From a checkpoint of a small encoder-decoder image transcriber.
Model: encoder arch resnet, encoder norm batchnorm, encoder widths [80, 160, 320], decoder activation gelu.
Rows from block 5 of the image encoder of a small encoder-decoder image transcriber, named by matrix and row number. Rows with one number belong to one channel. Each number is 500 + 40 x the weight over its row's rms, rounded and kept within 0 to 999. All counts start at 0. Numbers have three digits each. After the name is the row's rms in percent of the matrix's.
Before each channel's rows are labels from the 100 images, of 14976, where the channel reaches its highest value: "peak on" is the class under the peak. Only what is clearly more common there than usual is listed. The data: analogue clock faces.
# convs0: first 3x3 conv (encoder.blocks.5.convs.0.weight, 160x160x3x3, each kernel summed), inputs 108-159
# convs1: second 3x3 conv (encoder.blocks.5.convs.1.weight, 160x160x3x3, transposed, each kernel summed), outputs 108-159

peak on: face
convs0.146 085:437403547526470582451458512467482483486508495427496491518502474460494530509504545437623530516478562535508471505437518443545492536483527577539558442473468475
convs1.146 102:480506468534427491523502476519565463511539478466495489595437450545554454522454523492537393581521381474461476505450523458490482487427533575574537465508465448

peak on: minute hand
convs0.156 087:449491416505440452484552381533504497543511526529566540463560512505544462464484487443478442518522480502519407451479503457527440511558479581497559491502467493
convs1.156 090:544532529542483493560527507516564510413482505500494586481504506583512500541442511501560519434473467544546474489449543504528473476546512532542517530512511433

peak on: minute hand
convs0.119 087:503481512470429480430539569515530451491518505496435461462462454389505494470422532476516515495516506592568524516565504491494528477472521513459509495479506504
convs1.119 091:510519531448502470498467474527518491435511483492475471412492492472449436485541470528527453503452516584543501433537489489609465610509461514447559539523471471

peak on: minute hand
convs0.55 091:461468552513519498585490511467480489461503597449503481445535528556503510462500427537457507559414429559514496414471536535468491508456513457499480521467470516
convs1.55 101:487484564536532496477522482462473451487568566557478555479540556535521489444559528463521564439472470466483473591562478486476542497499554507578491458514474507

peak on: minute hand
convs0.151 093:458488517485492469494502464492535465427545565513473515522565510528466519507500497560578470532401460457497528570501489467481470575527440501418521497463483421
convs1.151 109:489545508564516508478499514444461490521496517538531471550540527475592503517459445475393533506506518425495519587480483395498532463427542454583526546543535419

peak on: face
convs0.3 125:502465491493498492482535424512502514515536524512498486440547532475482511420484485504516486484496470374457444566486471481415434469467523525539506483475513542
convs1.3 102:562478549533479544412562453500474546553510535525501539503509493517514518503479520453493465497477552490525495544527478542482558523565546452475534446544471480

peak on: face
convs0.74 105:436522462472460499540576509476594472484552458429488488529507523497529503548487533579538536473464490468479514493493472491494517497487522490455436456509460474
convs1.74 092:512609535518472451451545461490565500523534458543469545479542479545419469492484490484520473472550547505514513438550515539493458511495497568499499533515507509

peak on: face
convs0.86 081:511478429487525452506513450584492501473527530512447407575515507433478499472459465464468540507472433473502487540544444422508533465542461500512464475509436536
convs1.86 091:549514445434539468487416445497523505539446467508527451510487521506537465521546480527496510477588503502444466476476446499547534548498422543496450514451508422

peak on: minute hand
convs0.135 105:508509527460532481536489442568493412529581596502481407466476511468450516545521460574529474487494550481501530535523484491529482507491518446476522474509576526
convs1.135 088:513432595492477506529455479441511490400450404518569466504487480489472483558499512450450503486517496473497483501502428527573547508508422461473443502478500479

peak on: face
convs0.70 092:596502474522472480530511478532566519513468544521506463533553458515476471493543553438553495479537441576545525449499567474524484483527559489474473503524446524
convs1.70 086:497529553452517474501387470495475541415489492475458463530539588488484487491455540543466457495538446528508476590503442489558540530450503522472512523518547468

peak on: face
convs0.14 101:480478563507501563471501503601512517551494463532499512432458461574426512504445416484496509580514445522571492493496485539592617517474491508478526550468455506
convs1.14 102:545502532516546542484509532544502474556466579535570627480454418577525480480507522439518506471441449576459524489499522501557515481453443510556495508501551490

peak on: minute hand
convs0.38 100:470557446515539529539495551479500476469504533570539502482580588528443546486543499533504468523502511597509498514449451479497477544489490478457575445590511490
convs1.38 101:500468544514564468477450483499516513439477522520550513466527582432488492546555506501444510484586492506490491504477529518413531551466541524532510505492463588

peak on: minute hand
convs0.59 111:545532439445495429597516542503459462506444518530445517485523476501495499517427565465492493446492605424551502479503578489531512476480464548485602480487508512
convs1.59 097:472540492480465450419443485481494517497466548495514517541547542503521440476515533487490490557472458407520509575450510503522536576496502495463574523593586474

peak on: minute hand
convs0.29 089:541497433570546469481496538512531451530491493471443536504497561475507500494482587417539588488509462551511523498480517452518582509576506372517503466558503438
convs1.29 089:485561490546446517552573474559522477481482500497497445475556512561509539502542529471476484529567495546500494498489542447439474532456513421520536444569423490

peak on: minute hand
convs0.153 098:477433508472427452464429516559465452512467537491536475538510483452457505440510493407446482464502470582541484529502473515507548506507525483439484487494452474
convs1.153 096:482427498468481545563465484437513474505518476431532549497497416480450494555548530480498496484464473569466526552481560556576526499546506538497481561565511494

peak on: face
convs0.40 110:560520471545532451525493479453472469471482461501410560463550484449523469453435520390552525495549496426487452498502472510484553499479489529452511436474452478
convs1.40 088:456488479426506471535534468467404496564449583499508474461495513510566473462537583477518562479417481477510420494510525492528473441490601549474474484521564516

peak on: face
convs0.129 086:469495504508473535479500533566444381475458531467468450597462499518457514585521540515520468480444532496578472475495515524537520471542573487463475488521433470
convs1.129 096:501481520524433447584444503536501525511560484539568492523401456517523432510430548451488465550503432498464524514511467383514545487465530602530495473499518444

peak on: face
convs0.140 111:474474424493516480493571462470491465506472468499412513513501541436572458444471491441519460512471470499477537508483464478456533425460524568443423510490512485
convs1.140 091:531533574516454443584508488536463533430507575492516530560508536529489504446466490459508564482532521483515500529580535507543468562541552449420454499447436476

peak on: minute hand
convs0.0 101:519552557525502511541574454495461477504519523528481485581518495467524516490494491424471472516481519415469468555502499475462498516493435440498428465435450521
convs1.0 095:473513538482536521429509481496504518558499472488567477536441433488456496503503528495544391442493475536510518455452542486484539457502554437463440459548467482

peak on: face
convs0.103 087:501445479595507451473424487443553420495491478502500464486454521564516490451472497441478482514498531537458500471509548429508477494476515596498536556473436453
convs1.103 080:522462515529468485527493571506454522542527517495512435595547476457479546509417529535495562447551517468532461507421491532453478460519519500538505542556498503

peak on: minute hand
convs0.35 104:488504606475496401562522513476521544494489498431435532496462480389512508448451551458542499508505448443526530490555473455549427513511419507567482608459429500
convs1.35 097:552519586485458520537507540505539506520459531539512526464528521516509425480551475513501475555411452421438489549522514594524542495508596488510534406485572434

peak on: case
convs0.121 114:532498486520476488474575470522455558528473476472499481511512494472464488474467577491508624472511531384543500477501526501443551467555413401535483471540419568
convs1.121 114:470524396509468492584493504561508503570586508429465481478394452493524480479486517508449585469520469478494498475487524453510471477446502462475491502626480435

peak on: minute hand
convs0.80 095:475556451456480557609533449494540550528498539529427458528505485503505495537373583454399512490524540487477536510408451519428539492476547474455550513448551464
convs1.80 097:475494499552469520487497432485449531501582455480473497479463547532512496520513443482520484515458557471542611495518497506521510535469560480475507528570501507

peak on: minute hand
convs0.20 091:528484494523470528524494457507559445494461507547541566499510588489450491498480542454505523504495458485581452536515510465495576489457468492461490440537508483
convs1.20 094:440488554562577533488578509544368483543474518557434502470511543527510504474577491470425544490480535490540512503487539539481494527533540539477535543520447493

peak on: minute hand
convs0.8 106:480576490545489532469564481474474485495536492479487493484422550516475483449511446511443461448440450511514459505488539557450503457442450524478462506544511465
convs1.8 109:519507510532489506583575475556489452464511515492513529476448471515423486566502459508503439464498474580539556450497579439539522508514562432459481542587452549

peak on: face
convs0.152 093:493468505456513554538497438498509496532549440437474467520459454483505450482475532496475578477500444526515473494471428451458557473533526516443518545399506416
convs1.152 107:496485402523559494465565485530479512593541510462514527557488482518585517493474454490518430514490548511487471511523468443451496487560466480511488489428458508

peak on: face
convs0.150 100:488571478421557495461533514482519540480512542505496485514531499506479463542491523450510512479462502484449484508543542482484451438532498455429618506480474486
convs1.150 099:529537474506478470515570462588497536512540559530511474515559487448449436504498542432504529472552499487460444546514505491471573473512511394447457454503490569

peak on: face
convs0.26 093:486458517494483421476547498419446464546459486515523494592414433492476493528486507507524510461473502510547478527546484450459474468494436553479499508459527474
convs1.26 099:451459489484522486531440426537457532491546486543561490509483468491513449452536547482586464500511477475476452487482445484505505501465554578452525537484507533

peak on: face
convs0.148 095:503433512431472510474529428477506470473507415470561423462415458479502488504526499456498508503555473531491495477436502514506494557518519509547479448472443449
convs1.148 098:508485548484569500541541507472442479531492553490502523467446475473469472457458551469507543504468551486505509476524491570479545469526504489544488500437450609

peak on: face
convs0.57 106:502462581535501441498538392549486497527495470564517509518429491571467525469509471497463453527510520522517467561472505510477537464547430485512481488505413434
convs1.57 095:526512565528521467443506530497568512502510449430532532516464497419480455533484557500535509490455425513508537489494619489490478509496557481506486434551487454

peak on: minute hand
convs0.106 098:485533546552590538503499497483462490495540481479483516428506559514517451543434485550469451565530472526500452523464477483523511541517483497427486535496470468
convs1.106 096:466511532497533559552567435460432547521468522497407470482455533465506414476512468502507477473459432497483488464491497511516426529470411558547502483533463452

peak on: minute hand
convs0.11 088:510511463477517450478489575580578469466529505464570436527481542467459430532495426534536525514541450571531512501447498500440482569527524517429533500466584487
convs1.11 106:548568443462569519470494479497520487479472529505495461511550484441559569461472490537494545509563610542472508534522543446482510514487452457513483473435532456

peak on: minute hand
convs0.2 099:503485567523487581413572411537592462495477481510541520511502529506537535427537504537520459481445503487546568496471475483466518495548498451427411502458521449
convs1.2 104:515501495514507492483518509501474469482485441518459480496560535506449433466533504525491533530555515433554486503493444416504564439461444499506472502481422463

peak on: hour hand
convs0.73 099:469516457470505504512489508485507484526499399502464527548552502474475437544471474525496392531479563557480569440485456464491497502513473431440553514503593436
convs1.73 101:478510467508520532448463477382525504497455498492466534474537523506490496478493520552521475491463531467545519516570502481565573548465504423466462499558466470

peak on: minute hand
convs0.41 109:476550506527461511534542489490431559534487481481601513447491518488517467494461496477482490553487482492477455515405502460476559522451442579521560557503467472
convs1.41 102:545486523515484496527576498442474426494456482469506477490507503486496532471546528582538516486455541505481523434474504548491521549575456624572527500533542586

peak on: face; minute hand
convs0.114 100:457475442564460507508379498503512501557485508482484532539551490509559465542467534501563523486410574563498439470431543447525471548568476459544516495387453516
convs1.114 088:515466498522482447532479513442505537450487472551479468521450553534467474413465442419563482512532437508486489588491446526558601515488528565507522493509550412

peak on: face
convs0.134 102:546512527501477491604472504535433502480535464578454519549466473492537515499415529391467495582477483511500427507565489497466542508491483497493566466493401507
convs1.134 093:509511531416489478448459532527468563580484573495586456523416507452497462456537482459574526540445458530457534489425458530528485426442512499505463472514433553

peak on: face
convs0.5 105:489477474486530523605455503444524429496530550442507485505515483435456555422524478470475521559542540550493518513470533450475449531553553606500527479518443485
convs1.5 093:538514445507480451456483515514470555496575482459631487518528447441502564480505532451506548486513444496520513548552524488483475486446524557584579508467582523